{
  "n_mels": 64,
  "targets": ["language", "voice"],
  "num_classes": [24, 4],
  "arch": "ecapa_tdnn",
  "norm": "batchnorm",
  "depths": [8],
  "muon_scale": "match_rms_adamw",
  "momentum": 0.95,
  "adaptive_grad_clip": 0.02,
  "max_steps": 4200,
  "epochs": 6.9,
  "lr_schedule": "cosine_restarts",
  "final_lr_fraction": 0.05,
  "warmup_steps": 420,
  "weight_decay": 0.1
}
Rows from block 2 of a small sound classifier, named by matrix and row number. Each number is 500 + 40 x the weight over its row's rms, rounded and kept within 0 to 999. All counts start at 0. Numbers have three digits each.
After each channel's rows are labels from the 100 clips, of 14976, where the channel reaches its highest value: "top examples" is what is common among them; "lies over" is the class under the peak. Only what is clearly more common there than usual is listed. The data: babble in 24 made-up languages, each with its own sounds, syllables and stress or tones, from a formant synthesiser. In brackets: how many of the 100, against the usual share in percent.
# c30: last pointwise conv (model.blocks.2.c3.0.weight, 384x384x1), inputs 0-95

c30.159:478496513520536588575462467472527591553568480529492546498451546428562443464593498495449498526530488588478514515489492486512450492582487452451528541518485549595541421454404506506380497519494498423479500551535474590512523462477518461455514561491563482462485484561478492511493557460533447587
top examples: /t/ (29 vs 12.2)
lies over: /tʃ/ (27 vs 2)

c30.290:448505543508464549506541553524527482482437430483531486497505437459486509527514466507540517517486510487473478441510539504459493520415526479565468599541466519617586535469503453523501500503568475480526510566542504528531449457510526526488464472560410526427573480477518554576514480607469511547
top examples: /ɛ/ (66 vs 18.8); /o/ (30 vs 11.5)
lies over: /ɛ/ (66 vs 1.3)

c30.82:452550550515520480499529482532496456511472581542501440428572560446520590431500519499443479440502562545502566484516524511492464506455498505449564504517480560568506498533472516488524504561465484540584579432564487489453505506458491491555545493451470444542425485518482492497441483464432487547
top examples: /z/ (85 vs 16.8); /o/ (28 vs 11.5)
lies over: /z/ (83 vs 0.7)

c30.360:469458486510494451480495510559486475437482496482425473508465441444438526481529449498455485457548481452526564545472531498523469516500553477555420422505498480498481580532532500484449537488489559504527536580401535516528517497468509529478574519509492418511510451503461430514416495474468510587
top examples: /z/ (77 vs 16.8)
lies over: /z/ (70 vs 0.7)

c30.137:460535440495433518433539521461531503440524493507490502467517465455497438448432476490482477538473495410522500509592453487508520463437503567560487495485496526477503480515501428517502485520523459508506514560495558439490534437554507548499534470421486547513503526517529477548447472497503473515
top examples: /x/ (75 vs 16.6); prosody: stress on first syllables (59 vs 24.8); /u/ (38 vs 14.5); /oʊ/ (29 vs 12.1)
lies over: /x/ (73 vs 1)

c30.163:538478487467491428569454456501548505568511510458537493487552575422521476449479478419470519584473486491479432445459518415504506502475425515486508535460503474471561468465510457530456488540513467462534554485461565497485521561470545546468439553472513539499548493517514594498603527445478437502
top examples: /ɔɪ/ (40 vs 13.5)
lies over: /ɔɪ/ (30 vs 1.8); /tʃ/ (28 vs 2)

c30.272:491535422557568499558585525558499481546544455447520429525490537530553508528564454536435496489452539526447473552532490474464424482491512417518543521539443505480596520448519448509522509494473464485484532555499560453518494493520544482552505457485462422506498518545479469486551542454514506534
top examples: /ɛ/ (59 vs 18.8); voice: deep voice (55 vs 24.9); /ɔ̃/ (50 vs 22.6)
lies over: /ɛ/ (57 vs 1.3)

c30.188:530519442490443456549587462474489457454555465506507419504437495429463644501548486526464527529527504485504457531430504529504488501436562466478518458509427481538547610488524445462515549555485437508524660449523516585505504509540438504508530534551547454476480528520528459581513439495542429471
top examples: /z/ (74 vs 16.8)
lies over: /z/ (73 vs 0.7)

c30.361:552468516535473503480466571540470526459435478531470472441440511460542582525530471535467581544451465484433522427467474495448506435496518457468496570517498540454488465468573428462571518451435488537530445503511463502481513504479509489516462473485593458566510540476546537433497458521468496486
top examples: voice: deep voice (88 vs 24.9)
lies over: /ɛ/ (31 vs 1.3); /ə/ (25 vs 1)

c30.161:467476511430564448488439505437494504466494561508420555555475406457467544506515554547444458542493507432533548518461540478477500394444500555539537479493400473551449559476500448498651500521508498487596449421455538448537518452475489624468446536509486521452488487430522409480479538452445500523
top examples: /i/ (37 vs 12.4)
lies over: /i/ (35 vs 0.9); /j/ (26 vs 0.4)

c30.46:506483528501498501437469446541515525488476498494526452589509475537469627516498517505543533471506464479438494531436478514512600540435403500469525491469480487521567540528485411601500492491457519512458607460524509502496515514494482471481533481517463478545463507502561450546468503510474442559
top examples: /z/ (57 vs 16.8); rumble (30 vs 12.5)
lies over: /z/ (52 vs 0.7)

c30.308:497542468575556457540492533480472514519474538488419438517501499540411517413472578552476525407606450449518515501548503455564548501490518510471531507493537546485476510487428450496552516554515547474515538503474561519505521495475524525425472477576502554471639461527456514539425492553436533457
top examples: /z/ (86 vs 16.8)
lies over: /z/ (85 vs 0.7)

c30.75:521568575481526498453519470526501471511516454527501439600476445427551620564489559509568414597521450532446533525508498455512549539502527471483502539464536463510559582486449526460545455540490532573461534491547520474560535528512490515520537504549468520624577542528513543527496492538535512498
top examples: /z/ (47 vs 16.8)
lies over: /z/ (40 vs 0.7)

c30.22:503463438468461511465474524521572475545472472550497627494449532565518459536412577529533484584499503478467517510569508518523430505493544550505457497476559475549534540581465643422498421484539521471504529482455467482483518520511478476523505541526436464510460469541498513463480522476519528545
top examples: /a/ (70 vs 11.4); /ɛ̃/ (43 vs 16.3); /dʒ/ (41 vs 17.7)
lies over: /a/ (68 vs 0.8)

c30.43:504440512481557515494551443463485480489549515541589426471445499473505462534550461504586451474416463487537608510535483537509525571495521517515532585430460575533471384466596472443480552554522439397464515497538441486500470479490488548576484561472467536478493508499474452559581540418520483576
top examples: /ɛ/ (82 vs 18.8); prosody: stress on first syllables (64 vs 24.8); /ɔ̃/ (51 vs 22.6); /d/ (43 vs 18.9)
lies over: /ɛ/ (80 vs 1.3)

c30.65:525503511545480530461489509606522450521477531555541526514453584439436523530466517474514449501428513471493450416527484448534476479443581361563453365572546472476511482531473521460486484388605458467530515527465536588531494627503468483426622524524533557505545653498505480486472485575475484553
top examples: voice: deep voice (63 vs 24.9); /aʊ/ (54 vs 20.6); /a/ (52 vs 11.4); white noise (42 vs 12.2)
lies over: /a/ (50 vs 0.8); /aʊ/ (42 vs 3.1)

c30.3:480505459503468450515486580469497432465533466528519506462499513514504477390473493452435527451480514435612508465521441539506471555523543526531513517516485437396522538441517503518501498573512458488460486506464464485465436536542551491504530520456509536490530557505506459472490474508589515439
top examples: /x/ (75 vs 16.6)
lies over: /x/ (73 vs 1); /ɔɪ/ (27 vs 1.8)

c30.153:492490512516481452531498550554596457594493421517561528554490521493510465537557521544513448479530478620440412557489492437488438452497494566598526505487525550528463505520574549541570457493568476512443566416525528546451465533396516513525520503496513619479484539566562499540526504553469556552
top examples: /ɛ/ (59 vs 18.8); prosody: stress on first syllables (57 vs 24.8)
lies over: /ɛ/ (56 vs 1.3)

c30.377:426597498552467453489541542474566476475588527591484521532498480530566447426434527480498463523620483466519468465531504507480487509477561572494528512489572471456527504510499471479509533546504479568478476446540500514494403482549451474478490486530525567533509648434526446473519487528494516483
top examples: /x/ (70 vs 16.6)
lies over: /x/ (70 vs 1)

c30.299:453529590474501516525535468482482514514481563485538426531450556453456450555431499487531458535517609496475488533485523491467440572499453567438471487541510454464519515521520507454379510495455539531502627546485488556508527538507519505530504440493517425493485504611460463526574530540528509568
top examples: /ɛ/ (45 vs 18.8); white noise (38 vs 12.2)
lies over: /ɛ/ (43 vs 1.3)

c30.298:577487394482638503510441632534442532496489566464446504386481478472480475453453480558498483553465473536554514482476540458550521474457407467499527527536482600464525493382458560457531519468571482469564535518571342548596535473455513430454523528551567551381536510518524545534579523415477538477
top examples: voice: deep voice (95 vs 24.9)
lies over: /tʃ/ (25 vs 2)

c30.269:527492496553544548493485560527526460481565491538554471557502527490500537473566526473533477420452438538476526511498489488510493426500487473535477520451455522512517478531480559578460525458527528511466510498517472372481460481497428523510593602488507487446517520585544576541525511556454445434
top examples: voice: deep voice (54 vs 24.9); /o/ (53 vs 11.5); prosody: stress on first syllables (53 vs 24.8); white noise (35 vs 12.2)
lies over: /o/ (51 vs 0.8); /ɔ̃/ (28 vs 2.8)

c30.53:502509581517516501474613535431552472559488552572520486433489506530547407494513541573488480471483513549470493478453541479554530519500568469520419442501506474535510514514490505479564500461512478543511464490485458490468501593453662481420535557487502454500515529575503409491437544533456443515
top examples: /a/ (61 vs 11.4); white noise (29 vs 12.2); /ʔ/ (25 vs 9.8)
lies over: /a/ (51 vs 0.8)

c30.134:425483527481542510534506496490479521507414503503525442552551515452454467493460466473507402488485547492480443538542568537504524520487455504472478531522542488509475495544558476406497525439465444584489489498508511530502513474486448418510492488567464512515508545499424431536525433453518447463
top examples: /ɛ/ (40 vs 18.8)
lies over: /ɛ/ (35 vs 1.3)

c30.273:476623537555412513463467507475506484523526483589526501447572484499569492509500529501548497534444478502456500420503503483546525579442628571485488522507482480491515479542477492533516471558577383479502523445524521516471475535545509581447489485501485510441427447473486561536436511532493526513
top examples: /x/ (73 vs 16.6); /u/ (34 vs 14.5)
lies over: /x/ (73 vs 1)

c30.381:558460488493550451447545486530535482532505517531500452502495495518529466506457529465504497547550530397477492550502473490455497498451505396479443510514510505507468496484504491506570532593515539426596512566550545525455430507508503420473471518538475456515506526488482501448476464494444448545
top examples: /a/ (35 vs 11.4)
lies over: /aʊ/ (28 vs 3.1)

c30.288:496478482489507479451538583559503555477472548501527465456506552516518472521572494573478403489442481488503566527520596461451485413406486463447528517513502435559520520549493489451530549503470465525575513518442547465567514484519390481423502485436482503518455478523432442473508466519517520475
top examples: voice: deep voice (89 vs 24.9); /y/ (70 vs 16.5); /ç/ (52 vs 24); /ɔɪ/ (42 vs 13.5)
lies over: /y/ (68 vs 1.4)

c30.338:518463539466568490480577515482474514494548464496470471487523484518463374496460457502484473485471528539417530478423449497492450477498480468479481475426411414488528438537502464443606545479504498440532503417459536557462500482455481546495469592499435487457528510466454446414500545473531468573
top examples: /d/ (48 vs 18.9)
lies over: /d/ (37 vs 0.6)

c30.250:501535535468513517489507527511494526514507519513483526474483609491604471503474479512460497499529529499447486491468527530512486515553544579552519524515433506468505488496439534542468486489537448447436478488482542492492494512502566484501480530502513508479500542496417477488458533464528510521
top examples: /x/ (55 vs 16.6); /u/ (34 vs 14.5); /oʊ/ (32 vs 12.1)
lies over: /x/ (46 vs 1); /aʊ/ (30 vs 3.1)

c30.26:510496463468552516522527518563529442448430448537512466462483488561476485542499467533534483503538471478532545501484537577467480482496453478497483447468537519490535499550552443494535445448473486522540501461495501507543522554538434505519514436518480479493567534481494438478533518543428467538
top examples: voice: deep voice (57 vs 24.9); /y/ (40 vs 16.5)
lies over: /y/ (30 vs 1.4)

c30.122:466502560535506537546410576433546494418544502513520498440529536469472586573479468544518494553530504465480559484507633543539467415475530472457504557541513488489491556498590469484512483559532508468470529514546512470509485490493562503465529494541437505452507508489482483469543482465566480463
top examples: /ɔɪ/ (72 vs 13.5); /y/ (62 vs 16.5); voice: deep voice (59 vs 24.9); /ç/ (56 vs 24)
lies over: /ɔɪ/ (72 vs 1.8)

c30.98:566554550491467528445579521507565551461454488507469541521529429551518497461524475574465560517541446541538503429487497557555476499507610455545469481483528510425485499454463458506503532466516516477462435478425530553546470474479550509541493465501472516531529472472471506514532554471471448468
top examples: /a/ (80 vs 11.4); prosody: no stress (74 vs 25.2); voice: child-like voice (72 vs 25.2); /ɪ/ (45 vs 14.8)
lies over: /a/ (80 vs 0.8)

c30.348:451505527506509484513514494530489439484527407596512524489457537574550487499543483559515479524441465502461521543504519463528480454522587502458459477576551535534515507500472454485522470519525539498511541490469489513450442515549438483482472516498486461508511621556546493502511505542515463478
top examples: /a/ (80 vs 11.4); prosody: no stress (71 vs 25.2); /ɪ/ (44 vs 14.8); /ɹ/ (41 vs 17.9)
lies over: /a/ (78 vs 0.8)

c30.42:503545507512514476509526496583624511496542548468446599469451509554511479410493481480479418498480558633549560486464463501522528538485467580553515434529565538598538482552471499538460497494510444487482463416472592577527579467507522530508476506597543438521493505497497443496439454476525502540
top examples: /i/ (64 vs 12.4); voice: deep voice (58 vs 24.9); /f/ (29 vs 11.9)
lies over: /i/ (64 vs 0.9)

c30.221:496488485521490553438519518502511468527499452517515582539474524455472538480467493560526516571543451471504529551506555547493468481466504504478484441467445484511499498483492462529490499477522529493506547504455521461546535479449600477509498469447450523475493491484584479480493473482487553463
top examples: /ɔɪ/ (71 vs 13.5); /ç/ (58 vs 24); /y/ (52 vs 16.5)
lies over: /ɔɪ/ (71 vs 1.8)

c30.215:426517448505551570477509629594520499543479535539474498495511509495519494495504477556513512492490539556464445523567557409573521519551503472476458517484467451473465479476501493451414526543588478412491554502537521478567546500518548488434449507407532500616484460556528526497469447493485548548
top examples: voice: deep voice (72 vs 24.9); white noise (29 vs 12.2)
lies over: /aʊ/ (32 vs 3.1); /ɑ/ (26 vs 1.5)

c30.145:499528476432479525465402475497482525453487462438557441505425465520465491495534493539499503452556428512538495420506527471474471534437428432444452519516497499520543473509508478443505545532535460457517502463529504534515523570475403457552519473487472463483591453549589474473501419505415525484
top examples: /ɔɪ/ (99 vs 13.5); /y/ (76 vs 16.5); /ç/ (68 vs 24); voice: child-like voice (51 vs 25.2)
lies over: /ɔɪ/ (99 vs 1.8)